Rows from block 5 of a small sound classifier, named by matrix and row number. Rows with one number within an expert belong to one neuron, the router's apart. Each number is 128 + 32 x the weight over its row's rms, rounded and kept within 0 to 255. All counts start at 0. Numbers have three digits each.
Before each expert's rows are labels from the 100 clips, of 14976, where the router gives the expert most weight on average: "band" is the frequency band that holds the peak. Only what is clearly more common there than usual is listed. The data: telephone keypad tones over noise or synthetic speech.
# router: router (model.blocks.5.mlp.router.weight, 32x256, trained with AdamW), inputs 128-255
# up: expert up (model.blocks.5.mlp.up, 32x256x256), inputs 128-255
# down: expert down (model.blocks.5.mlp.down, 32x256x256, transposed), outputs 128-255

# expert 26
band: 500 to 1000 Hz
router.26:132105092103068123146110127126154142161143135163143162133086181104111124135174185175033133112121137174118128164073160123083108105135088098106169176133105113193101140138075171130124099107121151173151135084069079097106134075152203181044162083143121130113209114153123107163107149154141120147126125162116136081091095132132154137105135154145081132171177076129137151164151134157141078118094
up.3:131212174064102168132123090033160083109106178143160117125095089126190108146151143123164108116152163134121153114135198162114130159145158121157134132134129119179113112146130167093103105135155152178144091155102128099203088079135143119087091133121110111124088157107040120112210160134132135107108133134133138099167107137181086075094145114204080153108104125137141096188110140149112018168114
down.3:149095076167110089087134160171133156182129089122121132143129124086099073132121073133108163124115136143155112178086102057123136072082119129093165149127143123106131130113109108148224151176085116099124119136158112130082167133126158115152125113135098152149086116146210074135113102208122143095140102034151185122082150123112135140190088142134148084149085141124123193083150166178229192146102
up.4:135116144116127077115071096078162173156107129126183057118146110108178167133078109085138085164040219134104138162158112120152141157163140100103069131170137161067095120131095146146118145132190109142146187100069113142203092141108161101144110119115150138157147128084133141096142116156155133070110186156183123133130154102103144147161156179145159078087112142086125143139147139155122158157150
down.4:064146153147151148088176146152104137044150159150066158128138118182089093167118146171159182078164115061188095101140132134188149085131145122140109088133176130171134121125148084128106100124117071101136108178190141161083131149134119138124152139059132118078134124138080151138076132027130109156145136114112123168148190140142123115107134092168159117153060107163151072145104135097089119090134

# expert 9
band: 500 to 1000 Hz
router.9:106178102111161176114141086180134168148094119186185121125152133188163100048097140154094093175151124138144135139119135145113119149128129101168159120162177166090070055064095165128103096129192059181113092201114129120144086159111194081129106157146085058076124159112066121148103162083125162163147142069135181176156142090105120142131146127101149157076077126156140133109141077168092095128139
up.3:118147122194088138131089093068105145134131159128127115125117106087117118045086153150080066135121119154058131066119169084123143114108167138089143156201188117099124127137118175130116152092097110028112107144206057150146138140100113133140109148126175117202102082176092090148157179150129116100102121101127122156151124085111133165162158138112182104123118146113183152137147156123137195153138
down.3:187117103129149131149141143156147170167111053134081201161133138138109145106170070071104101129151089165131123141130107159159116144156117086100124183146199105156158093151101158134099133122142117115185114132107160070121127107099099145077150082143155106138170131141162122143067119159146140177149130188078149152145098144108128072167044144095127199095161135188150102158115049130132112118101
up.4:148115051165151075078095141154107146123109148219108138123065149116101080111105098121168114085089094101070157150162147131111123131195148136114111157143139130127144134103165210066121112131092118166148163170142164106061163129102125128146162132093159168138161102093152106131139187113094144129116115097123108105131087191093106188165150087168073116120155174112140151132131118109081120176139
down.4:133144209120062095121096134109137109084147139118104154092162074148130193220205132048142047144147152128128141142087094133144073142071146101066134060137141112141154094139138082124143072094146117193156157092166069144127182092152105150099171114165142111109134163124147149136147135102139134098185078142118101124144131108145176117108163127133123174163056081105080091178165119146055145148094

# expert 25
band: 1000 to 2000 Hz
router.25:107104185155135112102114131160090098144165175186079169107182175095112090140127098128125076137184156126073111074166066159173117127093128136126118100073125141114117102186104104117105141091162135124188162144106139119109092111135103150117140127102119152175093152123169094115073103119139188120137127152111119153112160098119143083176209101105140143099091092171138074139074118116100128102118
up.2:135135134151159138115138183167096134101104065097106185144148132081127115142117125170116070209167095115135171114096096115152109064216206128122141118138083135069151125137172115090123186159121111080134059112211176126109145164073138139185038147135153118108064088155105143166124084101133123109186194104038154124108117126146087109116114117147110082106170151139152137125124166123064129137114
down.2:149147149156139081118118106123109192120127190131038142114154110148080118147168105122108104137157163129109083094160177119174072161065189152150142142062159143176153148117119134147117071109122118098132106122076125080147127081173124132143151134103167107134136169151170113087085091114125149146183103067191090108171148130122122141156148098162144137123182137151111129103136160133170077104145
up.3:102101096151108136132159127154153142128131161155129144080153137145108048124109147180096106154151162127138152143127118110060145111096246104163073144105181149118118085164118129114114092092171113121140073200140133177070126143090096128152071106103135143135117164157134154135122168163145108079130067113108038086089110196152083161157110092141097054162152133143156085135076082087139089169147
down.3:070120116175145118194171175156102074119140134092191116103066180086131213092134162061167058077163122169115083146138120138127114131152106145144092043120070134117099173128113093112099204150131102031132157089170143092086138117126151135126115130119090099131109094156133139157127102129127221094163206118103182154087110122084096158171101110090099131174111107138113141136142086139085132118109

# expert 6
band: 4000 to 8000 Hz
router.6:139115128154136136128146150140091165117114066118107148155133121124147152088201151101119123155180101188094140076182175144100114096133092098123171153168184088131147120093120134152178098141105080124164069153108114171126137112085092155118123062104112115095157100123144112134126141125140120144131084105062122192144069130127077194146168097160078134111099132131113150119142106086130203102110
up.0:149109162147122157066147159189066108134101133125056112157106136089112184109105124165147130111159076137123104083169146155102101107177175108137142149091181138131125099136131132174175139111086122112090090171064120150068109154122104104134141099136115139086121113180121177126064125079130177172183181166135119154101087111130115148130160062088102221107164131153145121150112058132132150101153
down.0:116118174115146107186102148134248165207136103108128134087132120142074093149138133152044151154168151187185106163152137089081146136075102120103093207126139126132173178141143107119085079178142112115123155106097091043124127122138065126130139153167129159144102128156191099135106143156095092077092063129104090109177168140107104116147165082188127073147096164118126042124100143161166136132072
up.1:141092110129113098130089109160103133176113115125111125093116152092142111089102118099155139175191107167113100127131225138113159121143103107124133163153116124156119058155089181118109130144171113133158067201116149125114157122137089120109090114110157115096117137139112161115115123113166140144142187111059122110166057122138112161116146118175076138117131166101096129085095146112124143142178
down.1:182096091095080170147111112174153087107172139111141161145141110127095144107145094070084161109102101065109135138129112112160141081083135129114152106110148106174169131132088029176127117133155159129112135103124090192127124084138112130115149129107121115134131153097080176186114150092125105055137110115131107138170138096140100149207143116148139076139160167130118112141172054131127104121111